A small CTC audio transcriber, trained from scratch: adamw at rate 0.00099.
Rows from block 3, named by matrix and row number. Rows with one number belong to one attention dimension. Each number is 128 + 32 x the weight over its row's rms, rounded and kept within 0 to 255. All counts start at 0. After the name is the row's rms in percent of the matrix's.
# v: attention query, key and value (stacked) (model.blocks.3.attn.qkv.weight, 720x256, the v third), inputs 104-155
# proj: attention output (model.blocks.3.attn.proj.weight, 256x240, transposed), outputs 104-155
v.127 121 [119  40 150 107 124  91  93 176 177 141 113 131 144 139 116 117 103 165 171 144 123 150 134 110  77 149 183  94 110 150  93 134 146 147  97 175 167 137 136 118 156  71  95  74 117 187 130 119 104  94 146 116]
proj.127 119 [120 177 178 162 151 123 149  36 161 130 149 171 101  56 112  69 162 119 146 132 136 182  94 142 150 137 123 183 145 108 147 122 109 147 128 149 128 207  64 169 114 128 139 179 130 108 126 126 181 117 153 118]
v.128 103 [ 94 166 144 101 182  84 104 156 123 114 103 123 211  78  82 141 111 104 106 135 124 101 121 116 157 111 140 115 104  80 135 122 203  93 114 124 150 107 112 199 102 175 107 163 146  83 168 112 186  72  65 136]
proj.128 108 [ 86  67 153  73 157 106 114 156  72 132 112 125 157 163  92 148  85 183 139 171 149 105 149 146 124 108  93 148 145 145 147 174 168  70 144 171 147  84 112 108 110 206  90 148  85 117 105  76 141 114  66 168]
v.129 126 [142 112 100  78 137 153  85  92 173 117 166 116 129 168  84  95  78 112  99 157 126  61 124 144  51 116 139 150 170 133 218 163 164 189 115 136 112 126  91 182 143 129 103 126 109 114 193 113 174 113 147 152]
proj.129 120 [155  48 121 125 153 134 102 135 160  45 117 100 136  52 105 103 169 195 174 110 158 138 142 125 105 134 102 127 162  92  50  94 137 160 126 112 168 140 173 145 136 117 130 150 116 179  98 119 128 128 140 119]
v.130 114 [170 104  81 103 102 165  87 140 110 123 175 104 128 150 105 178  87 136  97 109 100  79  99 154  70 174 150 181 136 150 219 178 126 174  90 133 114 107 109 141 126 154 154  98 120 143 141 139 133 154 114 135]
proj.130 112 [173  81 126 133 120 193 105 117 150  66 129 128 133  83 141  79 115 148 168 108 114 149 141  99 138 172 122 121  84  78  37  96 107 143 160  82 137 134 182 134 137 107 114 162  81 197 144 116  89 104 171 103]
v.131 114 [118  78 128 103 126  87  96 152 138 146 148 113 131  57 117 135  99 149 174 142 159 104 127 104 177  88  41 105 118 132 103 137 162 129 118 112 129 154 124  58 138 144  74 131 168 143 110 132 137 133  85 171]
proj.131 114 [110 170 120 144 104 117 105 165  97 156 132 173 129 131  92 213 106 142 122 209 112  93  79 211 142 115 120 120 136 121 135  95 153 134  88 154  99 157  77  70 115 137 113 115 158 110 174  65 124 147  96 112]
v.132 128 [158 219 114 133  55 122 136 141  94 116 136  78 114 107 152 188 153 131  94 100 115 118 112 150 104 144  93 122 152 155  86 122  48  70 118  58  76 113 147 143  95 187 160  82 132 120  99 189 133 116  82 113]
proj.132 121 [130 100 128  77  47 174 102 175 130 137  99  80 154 171 165 133  89 130 142 139 123 149  86  80 138 189 196 140  28 152  97 127 111 100 173  98 104 123 128 107  96  98 112 118 142 147 139 150  80 108 110 125]
v.133 141 [114  97 121 137 117 139  99 229 123  97 128 116 133 142 144 139 151 157 143  84  94 155 128 132 107 167 150 100  92  93  63  44 160 114  85 111 154 157 157 112 136  71 135 117 135 177 134 122  85 117 167 108]
proj.133 138 [130 179 134 181 147 102 128  77 135 150 144 124 120 126 122  82 126  69 134 118 127 125 100 168 155 157 143 138 134 160 168 125  93 125 123 135  91 174  71 167 145 113 116 107 164  80 150 139 134  87 185 156]
v.134 144 [166  61 127 114 138 100 139  86 118 167 164 112  99 140 108 147  81 163 131 141 163  80 161 154 139  91  69 144 149 179 175 199 112 171 149 134 122 104 121 106 143 136 130 141 120 113 114 134 161 149 136 162]
proj.134 139 [140 138 108 139 148 186 122 150 139 124  98  94 122 103 164 158 160 167 124 135 121 180 163 141 101  76 112 118 130 104 105  87 174 188 143  98 105 100 164  85 120 130 139 134 133 189 133 116 104 171  92 108]
v.135 102 [134  62 146  88 103 110 101 171 137 160 148  93 180 166  88 168  50 148 126 146 133  77 100 157  79 164 118 139 103 171 152 175 164 136  97 142 140 104  91 133 107 129  86  95 149 145 170 124 144 102 120 150]
proj.135 103 [113 117 128 124 159 144 112  90 140 128  95 126 129  84  69 118  79 185 181 162  78 180 135 123  93 128  84 147 162  95  91  83 139 167 147  93 145 187 116 129 118 166 141 165 124 184 136  99 182 145  89 152]
v.136 119 [145 179 117 173  95 166 169 144 103 146  82 157  85 148 177 146 192  94 149  89 152 213 113 121 223 151 154  82 105 106  77 110  76 125 165 140 144 129 140  94 147 134 166 159 139 141 108 130  92 153 180  99]
proj.136 115 [144 159 101 147  79 104 184 116 124 197 146 116 140 216 141 147 116  62  53 104 106  67 117 130 142 109 148 129 136 151 181 136 115 115 135 121 120  98 141 118 159 110 131 105 125  99 162 152 137 150 123 117]
v.137 112 [167 157 104 133  95 168 149  50 144 151 167 135  63 197 151 120 165 114 107 121 143 133 131 145  84 121 126 101 175 173 132 187  46 139 154 128 115 141 102 124 132 131 184  88  91 152 115 124  82 149 166  89]
proj.137 115 [182 120 131 112  69 181 133 138 188 117 110 101  94 130 177 131 187 104 108 108 139 142 137  77  94 161 150  73 112 117  79 110  97 147 154  75 125 148 162 126 132  68 139 137 118 192  97 173 111 131 181 102]
v.138 123 [133 162 135 140 119 116 143  66 123 156  85 151 153 167 128 165 129  90 102 166 132 149  73 197 156 123 144 100  86 131 173 203 115 110 151 137 153  93  56 150  91 138 128 149 151 106 187 102 128  99 140 122]
proj.138 122 [ 83  72 130 100  97 123 160 137  74 143 120 121 135 190  87 104  93 152 158 147  99 117 143  58  72 149  62 115 135 136 159 114 154 159 160 111 152 125 178  78 148 216 124 149  97 147 103 127 172 152  72 153]
v.139 130 [123  56 110  70 134 118  86  73 139 117 151  70 111 111  93 107 109 144 129 123 147  87 159 137  98 123  79 137 184 160 187 190 106 159 106 127  72 117 125 109 126 139 104  83  97 157 117 146 129 155  82 170]
proj.139 128 [132 143 154 126 133 202  99 148 152  68  95 146 123  83 174 139 149 167 137 135 104 186 139 128 120 111 133 112 100  90  58  73 167 146 130  80 156 151 153 138  89  91 135 148  97 186 113  71  78 113 136  73]
v.140 133 [146 228  79 108 111 154 101 171 178  81 154 121 131 118 122 138 151  84  92 109 139 121 115 105 116 125 170 120 179 100 148 114 170 121  97 114 158 120  89 206 131 193 137 106 114 134 161 106 164  74 130 101]
proj.140 130 [163  51 122  90  65  92  91 143 122 134 178 112 160 186  91 139 100 113 137 157 211  64 121 148 139 145 129  96 115 140  67 174 107  57 179 141 158 143 119 103 149 113 121 154 101 165 152 127 127  74 144 119]
v.141 128 [130 160 149 118 120  94 150  52 127 139 151 104  88  89 128 141 132 122  92 174 100  97 111 177  62  96  86 131 151 179 133 165  86  95 125  97  46 151 115 144 105 157 121  93 149  75 105 164 163 129  60 152]
proj.141 126 [111  98 120  80  87 160 112 202 130  81  89 115 119 102 152 127 143 169 131 197 137 151 129  92  91 180 142 123  63 112  66 100 150 146 130 139 124  98 134 118  90 148 115 126 162 155 101 123 130 143 112 164]
v.142 116 [144 227 164 170  89 102 173 133  78 143  84 140 136 132 177 151 149  91 107  92 126 145  92 147 165 130 149 112  84  89  74  89  82  75 186  96 134  99 147 176  83 147 158 165 165  86 152 133 143  92 128  96]
proj.142 117 [ 86  97 125  91 124 116 157 113 104 170 119 110 154 219 117 138  86 147 133 110  95 102 154 107  93 150 138 157 102 179 189 181 130 130 138 159 108  79 130  97 114 185 120 123 133  98 100 155 154 134  81 181]
v.143 139 [134  50 130  97 218 159 151 122 141 132 155 141  83 109 102  94 107 166 121 164 144 127 206 106 143  93  88 169 146 135 140 117 192 183 107 160 109 153 132 107 167 109 109 149  90 110  80 127 157 185 126 166]
proj.143 130 [161 151 111 154 156 103 109 166 158 100 123 120 128  84 158 176 170 100  79 125 153  97 136 172 147  77 119 125 163  78 104 118 161 130 115 129 125 107 150 157 145  93 127 126 147 124 154 144 121 161 133  86]
v.144 107 [114 179 104  99  95 101 118 189 109  96 153 116 147 125 133 149 106 134  48 118 105  27 117 178 121 104 156 128 110 116  99  96 117  82 126 122 123 144  56 161  77 169 130 119 154 137 139 128 169 103 117 114]
proj.144 107 [113 141 124 155 156 131 132  71 147 150  80 181 117  76 136 103 130 124 170 150 148 177 112  92 163 131 122 111 167 127 196 119 135 200 103 122  95 107 165  90 185 129  93 157 118 135 124 106 100 148 144 187]
v.145 096 [136 155 145 130 142 165 142 165 126 164 167 120 141 107 148 128 115 144 108 112 113 121 171 134 147  84 109  97 119 191  99 144 119  82 117  92 131  94 127  98  90 145 163 107  98 112 101 102 119  51 118 101]
proj.145 096 [120 120 109 146 118 157 149  95 150 106  79 144 156 145  89 160 150  90 115 183 132 132  81 125 101 127  88 172 100  54 140  88 105 169 106 162 134 140 149 158 151 118  67 139 119 111 104 143 114  91 132 128]
v.146 102 [137 154 130 156 135 148 124  93 162 116 139 154 138 176 103 161 115 106 145 149 113 191  89 109 146 113 153 190 110 150 176 142 150 158 112 162  99 137 189 103 172 168  61  86 145  96 137 141 141 146 117 113]
proj.146 103 [196 118 139 105 124 146 156 154  67 122 115 119 153  89 154 149 111 186 110 141 105  86 128 125 134 148 120 138  92 100 115 124 148 123 147 120 172 104 122 150  42 114 164 108 119 142 113  98 134 144 111 129]
v.147 095 [121  52 139 126 183 136 120 125 152 159  54 119 116 166 145 125 130  75 156 102 174 137 130 136 132 151  94 140 148 129 175 146 145 159 129  97 120 118  89 110 165 106  58 163  91 147 130 136 141 160 150 150]
proj.147 093 [121 160 107 104  91 134 129 150 109 133 176 136  92 146 118  91 105 179 121 106  98 115 143 116 110 140 215 115 121 164  98 118 108 100 158 174 147 148 128 126 100 122 193  98 179 131 149 156 120 149 100  95]
v.148 082 [137 184 167 169  55  49 121 191 144 105 122 146  92  74 138 137 139 120 123 117 163 115 135 117 139  91 176 161 117 150 159 109 117  52 198 152 148 117 102 154 139 213 155 133 180  92  85 118 186 149 128 134]
proj.148 080 [157  74 145 139 179 231 118  64 130  80 139 131 152 137 132  95 164  86 117 200  93 153 120 143 171 128 106 141 136 107  69 131 162 175  80 140 107 165 141 129 103 105 117 112 103 133 163  58  70  77 126  86]
v.149 090 [ 69  87 187 165 148 122 144  80 151 108  76 129 136 108  89 128 150 107 183 110 133 168 128 105 101 175 133 137 136 142 143 103 149 164 135 128 132 137 166 139  95 164 109 153 173 115 141 154 118 140 158 146]
proj.149 091 [198 140  88  62 129  99 110 195  98 153 214 100 117 178 167 123 127 138  77 139 111  89 177 116 126 146 156 153 119 112  71 103 118 145 136 113 100 129 118 166 159  53 148 114  94 143 143 109 131 182 167 111]
v.150 083 [111 133 124 164  95 127 125 116 188 143 151 141  92 102 124 140 151 112 170  86 176 180 164  96 104 168  83 156 138 118 123 185 108  91 113 110 111 108 112 182 117 175 179 111 144 140 162 111 104 110 135 102]
proj.150 079 [125 128 112 121 180 119 128 112  98 142 133 157 100 229 129 117 149 137 103 201 126 117 130 177 156  95 191  98 131 136 114 117 121 156  93 138 146 123 108  86 137  56 149 167 173 135  59 118 143 119 159 139]
v.151 090 [142 119 145 162 144 137 149  93  94 147 140 132 118  77 171 112 132 139 125 158 134 172 117 138 165  98  80 135 108 119 108 109 132 148  56 133 103 150 173  58 169  78 142  99 125 107  82 138 141 159 110 140]
proj.151 091 [137 104 130  59 107 133 133 147 123  82 118  80 161 151 104 143 121 105 138  99  89 105  91 137 100 109 116 127 140 101  81 138 132  79 227 119 187 132 130 182  70 160 150 119 115 138 172  82 104  81 133  83]
v.152 093 [125 133 127 119 110  81 158 141  93 195 123  99 144 178  92 132  67 112 112 116 137 135 137 153 146 130 172  52 107 131 107  47  89  90 220 117 161 109  74 118 101 136 166 138 140 112 158 137 152 106 130 182]
proj.152 095 [135 163 123 167 171 136 104 109 181  69  89 154 136  32 156  93 224 126 138 114 135 141 124 109 115 133 126 155 192  71 165 153 150 129  43 143  87 117 158 115 128 131  53 144  86 177 110 119  86 130 151 140]
v.153 094 [119 174 111 170 136  78 135 105 122  84 141 166 112  79 142 121 198 169 165 160 104 162 123 102 149 114  97 186 142 119 125 107 134 137  62 181 147 141 170 143 127 143 143 100 139 117 125 129 118 151 131 125]
proj.153 093 [175  45 147  93 108 162 134 151  95 124 143 103 191 139  94 138  30 128 111 129 114  89 124 136 110  99 120 127  85 104 107 150 134 132 196  51 139 133 106 122 118 106 132 135 118 151 154 115 120 118  86  80]
v.154 090 [107 145  66 135 117 141 156 139 102 118 190 156 153  88 116 163 110 164  97 155  98  56 156 139 128 109  52 132  88 102  73  94 106 120  61 129  97 133 131 115 119 102 164 102 168 170 148 124  90 154 140 101]
proj.154 089 [ 91 118 143 113 116  48  92 168 111 156  78  99 115 137  98  91  76 111 178 110 159 142 116 102 132 115 164 134 147 129 154 153 124 167 202 121 126 117  85  99 127 152 112 176 108 106 142 153 157  92 104 151]
v.155 086 [131 143  74 141 168 127 149 139 141 134 140 162 152 123 162 112 131 127 128 101 135  99 123 165 143 142 156  84 118 109 133 139 150  60 115 195 142 109  51 177 144 159 135 103 113 115 205  93 153 130 160 152]
proj.155 091 [112 124 166 128  94 127  94 163 139 140 100 156  87 115  86 177 108 176 124 143 155 131 131  98 136  69 145 116 153 141 176 172  96 192  87  99 130 104 155  43 135 127  81 154 118 118  45 193  88 162 118  98]
v.156 094 [103 125 116 117 150 126 151 109  43 126 160 123 167 107  99  92 106 154 105  51 104 139 172 127 177 193  58 100 122 155 149 122 129  79 127 110 141 104 148 156 110  77 179 160 127 149 149  83  81 122 129  98]
proj.156 093 [ 89 129 122 158 115 152  93 158 193 151  90 105  87 150 109 124 130 112 170 182 164 102 107 106  66  83 159 139 162 109 101 155 110 159 127 151 122 183  87  82 178 112  90 109 156 109 127 166 142 102 113 167]
v.157 090 [136 122 129 143 193 111 147 119 145 133 131 141 122 157 192 140 115 124 189 108 143 170 142 118 154 111 181  90 111 106 127 142 131 114 137 131 142  71  94 121 131 131 119  71  79  95 164  98 149  98 160 144]
proj.157 092 [104 145 131 104  65 154 111 144 130 166 103 128  94 116 119 194  91 163  67  97 117 102 129 127 113 118  97 139 167 157 155 151 159 121 133 109 102 194 186  98 154 139 114 163 182 150  76 166 115 116 100 128]
v.158 105 [ 95 147 122 146 113  87 165 110 134 146 156 130 176 112  76 118  94 116 138  90 126 129 150 100 125 190 127 153 112 103 131  73 126 110 162 147 118 105 165 159 146 152 169 153 189 141 205 138 114 149 134 145]
proj.158 109 [165 129 128 116 154 123  90 167 126 109 104 111  77 145 167 144 169 166  99 169 122 116 175 136 132 100 164  80 178 116 135 165 139 151  52 110 115 144  49  77 126  83  75 136 103 128  82  93 135  99 138 140]
v.159 092 [105 139  97 153  85 122 122  52 168 105 135 121 115 123  84 177 157  87 122 163 164 187  90 136  82 124  99 158 113 128 135 126 118 141  79 167  84 176 123 153 124 187 100 108 200 133 166 158 145 130 128 103]
proj.159 088 [182 150 127 108 170 123 160 159  50 143 117 159 172 128 146  76 128 145 118 141 100 124 143 134 196 172 204 125 109 111 120 116 132 168 171 110 164  79 140 156 108 101 173 123 104 163  88  85 132 186 150 151]
v.160 100 [138 146 144 109 148 145 150 104 131 186 176 135 174 161 115 142 112  98 180 130 133 198 115 120 137 140 163 129 111 174 187 143 110 115 178 167 118  78 180 113 126 128 111 100 134 107 141 150 104 110 109 131]
proj.160 098 [135 133 149 140 110 158 102 140 116  76  58 119 168 124 128 177 191 177  92 127 129  98 136 150 110 144 137 174  86  60  97 107 119 100  68 133 124 130 111 171 112 122 120 121 103 164  88 100 152 143 142 116]
v.161 095 [132  84 178 115  98  39 126 119 143 153 126 100  60  83 157  42 134 143 164  68 164 208 179 122 147 179  91 122 126 145 163 153 130 121 124 107 138  75 119 121 170  89 118 151  79 104 144 128 160 137  88 125]
proj.161 096 [114 165  87 132 156 188 130 147 156 112 145 149 129 196 125 174 106  87 128  90  78  94  86 155  85 121 139  95 177 156  86  78 105  84 146  94 122 197 135 152 105 144 130 126 179 103 111 153  88 102 182 147]
v.162 094 [134 138 113 122  93 100 124 119 107 133 149 119 141 182  72 193 126 105 104 184 135 119  93 170  93 131 145  90 104 117  89  81  65 129 174 168 128 146  75 133 111 144 142  78 203 132 126 155 157 119 131 152]
proj.162 091 [130 174 145 153 165 108 125 110 149 133 100 148 111  61 191  94 194 139 116 108 126 134 153  79 193 186 152 151 179 106 168 132 168 135 120 117  96  93 166 149 156 140 137 163  67 181 141  54 146 156 138 153]
v.163 083 [119 137 111 189 177 206 161  88 114 138 163 181 186 103 102 148 133 161 152 156  85 121 153 105 145  94 111 119  98  93  47  92 137 148  52 135 118 146 199 109 113 118 207  81 151 113 160 127 102 127 149 124]
proj.163 081 [150 113 145  68  84  40 106 188 117 147 128  72 125 141 117 162  92 139 106 123 141 105 123 128 144 105 103 118 136 125 161 169 153 148 169 112 144 119 105 100 153 104  98 167 116 136 105 118 139  58 116 153]
v.164 079 [160  84 117  79 118 100  72 117 192  86 109  98 113 192 128 135 136 157 146 150 156 159 117 120 105 133 130 121 168 132 146 156 135 183 147 157 174 116  81 150 126 133  57 105  84 137 129 122 135  73 125 125]
proj.164 078 [116 157 108 180 139 161 173  92 101 200 129 189 102  81 122 164 117 139  98  81 114  84 118 130 125 119 131 116 132 169 171 122 144 115 104 116 123 108 167 127 122 149 161 138 146 147 129 195 141 216 127 125]
v.165 093 [142  68 114 100 151 151  56 134 158 111 157 109 119 108 115  91 139 100 117 123 172 170 157 125 100 139  46 171 155 143 152 210 127 124  87 127  66 134 106 153 186  93  86 126 125 156 120 137 113 118  91 104]
proj.165 094 [ 60 188 162 160 127 152 146  96 111 152  94 134 111 203 117 133 130 116 163 136 132 116  98 156 120 139 193  92 106 152  96  81  95  92 157 161 171 141 136 119 112 132 189 125 152  78 128 131 172 151 155 120]
v.166 085 [141 122 173 150 141 134 152 142 157 166 126 106 121 137 189 131  77 117 163 106 129 159 167 136 166 134 155  88 119 136 105 128 116 128 143  28  99  88 105  70  86 140 130  84  77  77 134 102 147 105 120 128]
proj.166 083 [117 170 117 104 146 114 108 136 139 110 126 119 105 171 135 148 159 115  66  99 122  96  82 114 113 107 108 134 142  95 134 100 122 129 110 173 113 163 187 129 154 128 132 183 174 168 111 159  90  88 162 142]
v.167 091 [ 89 117 117 112 141 113  74 112  92  74 149 133 136  69  96  62 154 173 110 127 105 107 115 141 115 180 127 168 135 127 186 196 166 106  94 190 110 133 139 174 159 116  67 173 118 148 132 124 127 141 132  96]
proj.167 092 [125  98 164 156 118 127 158 139 147 165 164 124  96 138 108 161  89 133 179 140 139 118 116 139 121  83 113 116 133 183  62 108 129 134 152  83 129 145 122 110 113 138 159  72 126  35 145 160 173 161 116 125]
v.168 081 [110 109 136 125 158  99 123 104  68 155 161 125 112  97  98  53 131 137  86 104 116 151 167 141 110 128 131 120 113 122 172 106 161  47 124 148 107 150 123 133 160  91 173 179 114 154 126 113 113 166 121 128]
proj.168 081 [ 97  94 137 165 134 156 145 154 178 110 110  79 114 110 114  97 162  90 202 137 131 123 141 122  93  94  74  99 162 139  81 173  85 117 139 144 184 151 136 122 152 133  81  76 143  75 163 154 136 102 130 100]
v.169 099 [ 95 156 122 112 141  63 111 141 103  91 110 141 162  89 113  85 176 126  94 101 119  85  81 136 122 142 181 127 130  89 158 117 136  89 138 195 136 136  65 190 100 135  90 149 154 131 149 141 199 147 145 161]
proj.169 097 [150 103 144 138 101 148  99  85 170 156 126 110  98  98 144 153 100 150 169 110 173 143 145 142 164 112 110  90 131 155 121 176 150 165  99  86  99 121 162  75 176 130 132 113 110  96 118 122  93 168 150 116]
v.170 096 [128  78 174 120 145 141 150 171  86 189  41 121 143 130 114 128 104  64 144 122 177 123 122 161 155 126 110 102 157 132 175 114  97 157 150  96 125 116 123  65 136  74  87 181 141 127  54 155 123 122 127 143]
proj.170 096 [137 124  98 107 100 140  78  97 120  68 156 101 168 149 141 103 169 117 124 103 107 158  89 111  78 126 196 195  92  96  50 102 132  96 168 163 120 139 146 206 106 161 158  67 115 141 187  57 140 110 132  86]
v.171 083 [166 123  90 117 112 175  93 177 149 121 134 140 113 112 147 164 131 108  76 164 125  84 102 157 129  61 122 148 117 173 111 181 127 146  77  93 102 162 112 115 138 170  74  77 137 121 117 109 120 105  98 104]
proj.171 083 [115 144 163 142 141 123 182  81 112 142 111 121 146 146  96 136 139 107 139 149 168 183  75 130 124 144 142 161  98  87 162 116  95  99 164 157 127  87 144 134  90 130 167 124 110 118  80 148 141 149  99 129]
v.172 094 [142 118  66  99 130 125 140 198 124 165 130 136 142 144 119 165 138 116 120 144 167  53 102 158 106 107 133 111 137 100 106 125 106 134 179 179 143 121  61 152 155 126 144 157 192 134 157 130 125 138 128 154]
proj.172 091 [ 75 146 179 142 102 107  77  68 162 110  96 131 133  91 122 107 132 141 136  84 135 167 115  89 169 114 174 132 104 141 173 147 134 138  93 124  82  67 120 101 135 157 127 131  68 149  95 103 154 144 127  86]
v.173 105 [156 126  83  70  89 102  84 139 178 103 191  89 104 109 124 133 169 138 119 138 158 113 149 117  89 151  87 133 175 117 106 176  97 141 106 149 145 129  82 194 103 170 157 116 154 162 165 127 124  93  83 113]
proj.173 106 [ 67 172 141 212 171 155 160  81 107 154  69 179 155 160 129 110 128 100 111 129 123 146  92 144 153 115 162  99 104 165 195 110 105 131 130  92 103 119 107  98 144 102 141 188 141 147 113 143 157 179 154 156]
v.174 086 [106 118 152 143 191  83  90  79 135 106 151 147 126  86 120  95 138 115 155 121 122 206 127 115 120 124 137 135 119 108 134 196 178 113  90 133  56 108 183  87 227 117  66  80 112  87 136 147 180 178  93 123]
proj.174 082 [123 154 128  81  81 158 151 168 130 137 149 102 103 162 142 216 122 120 135 116 123  77  95 169 126 119 129  78 101 135  84 113 104  91 123 119 149 167 132 107  81 135 191 116 161  62  88 101 106 103 180 142]
v.175 099 [132 174 118 153 133 110 101 148 165  98 185 152 112  91 153 139 168  80 140  50 115 152 140 128 118 150 125 184 124 129 160 218 172  85 148 134 113  91 128 204 143 174 110 113 127  88 221 100 149 151 109 118]
proj.175 099 [155 123 133 117 102 186 141 105 134 158  83 165  87 200 120 184 110 205 132 175 161 126 123 140 159  68 153  76 126 122  96  84 107 188  57 111 126 135  98  59 152  63 156 132 148 143  32 121  85 126 178 135]
v.176 097 [136 137 121 135 114 106 144 137  89 128 158 135  81  69 178  80 181 183 133 113 148 148 171 105 154 142  60  91 140 147 131 137 108  86  85 176 160  94  84 147 100 126 185 151 118 129 108  91  96 119 126 114]
proj.176 099 [ 83  92 124 139 145 151  93 135 143 103 115 140 157 175  79 155  64  88 125 126 105 104  86 135  81  97 133 164 138 149  93 105 122 145 164  79 119 169 153  97 150 112  77 132 138 106 133 216 133  80  92  80]
v.177 106 [145 101 174  66 142  64  83 109  98 141 143  91 116 144  96  93 111 114 111 147 147 137 118 168 101 145 170  77 153 158 152 165 114 111 238 141 109 105 106 139 144  86  89 119 136 142  95 161 160 129 108 163]
proj.177 108 [ 88 198 111 194 107 169 148  99 186 108  84 152 131 103 180 164 224  97 134  66 119 125 100 124 134 145 117 145 128 119  99 103 107  90  65 125  95 135 152 183 127 182 164 117 141 104 150  89 116 148 175 135]
v.178 093 [133 100  83 116 158 113 100 102 127  74 173 155 118  77  82 125 158 192 117 208  96 128 124 103  99 104  82 160 117 102  72 129 168 145  64 207 109 187 173 140 197 110 160 106 168 152 133 132 117 164 137 126]
proj.178 090 [105 122 171 129  63 125 151 183 101 142 151  78 154 155 128 129  57  73 173 105 140  96 133 140 119 133 141  74  98 150 169 158 101  91 196  50 130 108 100  89  95 151 101 162 106 118 149 137 161 131 101 106]
v.179 081 [110 137 137 163 139 175 149  54 167 133 110 154 127 184 116 169 126 100 193 121 136 166 119  95 137 154 190 124 107 117 157 127 126 158 177 135 129 131 180 134 132 153 150 126 120  98 194 141 110 155 170 156]
proj.179 080 [192 141 117  97 139  70 105 201 109 122 136 145  80 104 163 118 159 200  40 115 129 108 183 119 131 141  90 103 153 126 138 144 153 119  52 148 136 116  94 101 147 106 117 126 115 187  83 129 135 132 143 142]
v.180 104 [118  80 175 125 186 122 147 122  81 130  95 131 200 129 118  85  70 150 132  91 103 107 124 144 163 145 143 105 118 159 142 130 150 132 169 102 155 106 184  81 144  80 118 164  70 133  91 123 103 125 135 122]
proj.180 103 [126 148 124  96  87 130 103 159 172 137 176 111  73 107 157 153 157  84 111 154 148 112 126 137  77 121  81 138 151 113  98 141 135  75  67 175 112 180 101 120 136 147  99  97 153  98 168 131 147  99  78 157]
v.181 100 [169 174 120 121 103 199 131 182 133 103 132 118 124 152 161 197 115 108  59 158 119  41  96 151 146  71 150 164 117 150 109 117  80 170  99  61 143 147  94 104  59 160 112  84  85 121  94 127 132  70 110  84]
proj.181 101 [107 104 120 127 151 117 167  38 110 170  97 162 190  91 122  88 117 152 136 144 144 185 115 120 171 161 105 132 103  82 180 115 152 129 145 180 111  97 160 157 145 160 159 131 131 150 131 100 135 169 118 176]
v.182 094 [125 135 121 102 137 161 138 200 114 107 133 143 135 130 126 110 125 183 101 185  96   9 128 112 128  68 178 124 161 144  89  70 153 136 143 154 179 149 167 112  86 119 183 193 137 135  77 134  69 102 150 114]
proj.182 092 [112 104 112 172 109 107 120 101 112 107 152 111 173  89 114 112 106  79 136 134 149 163 157 141 111 156  32 129  70 126 165 154 137 132 120 119  93 108 117 164 184 139  68 115  85 138 219 155 169 118  89 127]
v.183 106 [129 104 146 164 124 123 125  51 207 131 140 130  79 146 161 148 116 105 175 116 117 255 149  81 127 134 139 162 100 161 134 137 144 152 102  70 101 126 150  99 143 174 125  65  90 102 159 118 123 139 124 118]
proj.183 105 [166 140  95  72 149 147 149 170  73 135 144 135 109 171 150 135 142 138  89 163 105  51 156 160 116 146 136 104 149  95 122 116 118 128 155 138 161 131 118 141  99  57 149 166 184 168  61 135  97 128 137 148]
v.184 094 [148 144  82 127  96 146 161 114 211 163 154 129  71 162 133 156 130 136 141 170 124 186 156  72 107 133  99 158 153 122 123  91 126 170 110 124 120 132 151 154 120 164 176 139 141 148 175 138  81 132 112 126]
proj.184 096 [123 103 121 154 159 102 141 134  29  89 121 141 180 128 120  85 120 155 111 121 116  88 169 136 132 156 155 117  73 125 183 134 123 145 120  98 171  92  68 105  97 101 110 136  92 171 116 148 153 142 137 120]
v.185 094 [144 148  75  96 154 122 115 141  65 165 222 149 170 141  88 146 106  99 114 109 125 137 108 171 134 143  94  90 103 142 138 122 114  77 145 183 114 136 114 144 149  70 144  91 181 139 162 122 102 150 108 136]
proj.185 093 [ 95 132 186 160 103 167 114 128 180  97  29 116 128  94 104 122 174 180 171 132 156 127 138  99 127 111 160 130 135  70 117 158  89 142 118 119 149  85 132 137 150 132  93 131  69 120 113 114 147 111 114 106]
v.186 090 [136 113 164 128 101  86 144 108 132 169 125 103  89 131  83 129 103 132 131 159 135 175 145  99 110 167  50 148 162 126  74  83 124 168 114 115  91 152 186 113 183 107 191 177 183 149 124 167 141 167 122 173]
proj.186 089 [152 149 102 101 146 131 129 142 108  82 138 111 153 167 174  83 169  88 148  97  91  94 137 172 106 152 215  94 129 112 110  97 106 115 151 120 172 129  68 187  76  92 129 119 113 174 161  63 105  64 166  96]
v.187 087 [128 100 166 133 199 166 130 158  97 126  32 153 163 176  98 124 115  98 136 163 155  97  68 137 135  60 225 104 137 108 103  95 154 140 173 143 135 134 116  83 146 111 107 136 117 118  71 120 156 123 176 146]
proj.187 085 [161 126 128  92  78 108 129  96 149 136 201 112 110  70 199 155 172 150 125 102 109 151 130 138 132 143  65 146 108 122 108 165 194 101 118 140 127 163 184 134 127 144 162  83 137 122 172  73 126 103  86  94]
v.188 090 [169 138 156  86  68  97  92 219 121  99 126 108 106 100 166  91 132 159  93 159 147  50 118 156 139 136 124 186 170 152 122 167 121 148 154 109 167 125 102 131 136 137 107 185  65 116  92 142 150 109  75 104]
proj.188 091 [ 81 133 112 201 150 151 175  12 160 118 115 187 182 144 113 162 107  74 151 129 111 157  79 147 124 119 104 121 108 122 147  82 116 103 113 129  91 137 117 145 123 186 151  84 133 134 155 127 154 117 143 134]
v.189 090 [140 134  55 103 118 142  91 119  94  97 178 105  95 120 143 170 131 136 113 152 131 141 136 164 124 111  71  93 120 105  81 173 107 128  71 114 125 146  92 153 145 105 146  66 104 142 154 106 122 130 117  95]
proj.189 091 [ 54 147 177 175 131 124 161 120 161 167  83 161 110 113  99 108 111 121 148 112 135 158 103 104 127 116 155 125 139 164 183 144 113  94 199 112 130 123 167  75 150 159 134 198 158 156  80 173 147 156 101 157]
v.190 095 [132 153  70 137 115 123  74 155 136  86 152 140 106 103 142 128 146 105 110 147 156  91  89 161 106  94 143 189 120  89 127 187 136 132 103 153  59 146  82 155 145 147 106  99 152  94 147 122 184 174 126 137]
proj.190 093 [ 99 155 162 139 125 135 143  87 146 183  86 142 117 151 116 148 113 167 163  93 122 154  98 168 176 119 130  55 130 186 130 118 122 116 157  94 119 122 145  86 135 151 198 118 144 156 105  77 102  90 144 150]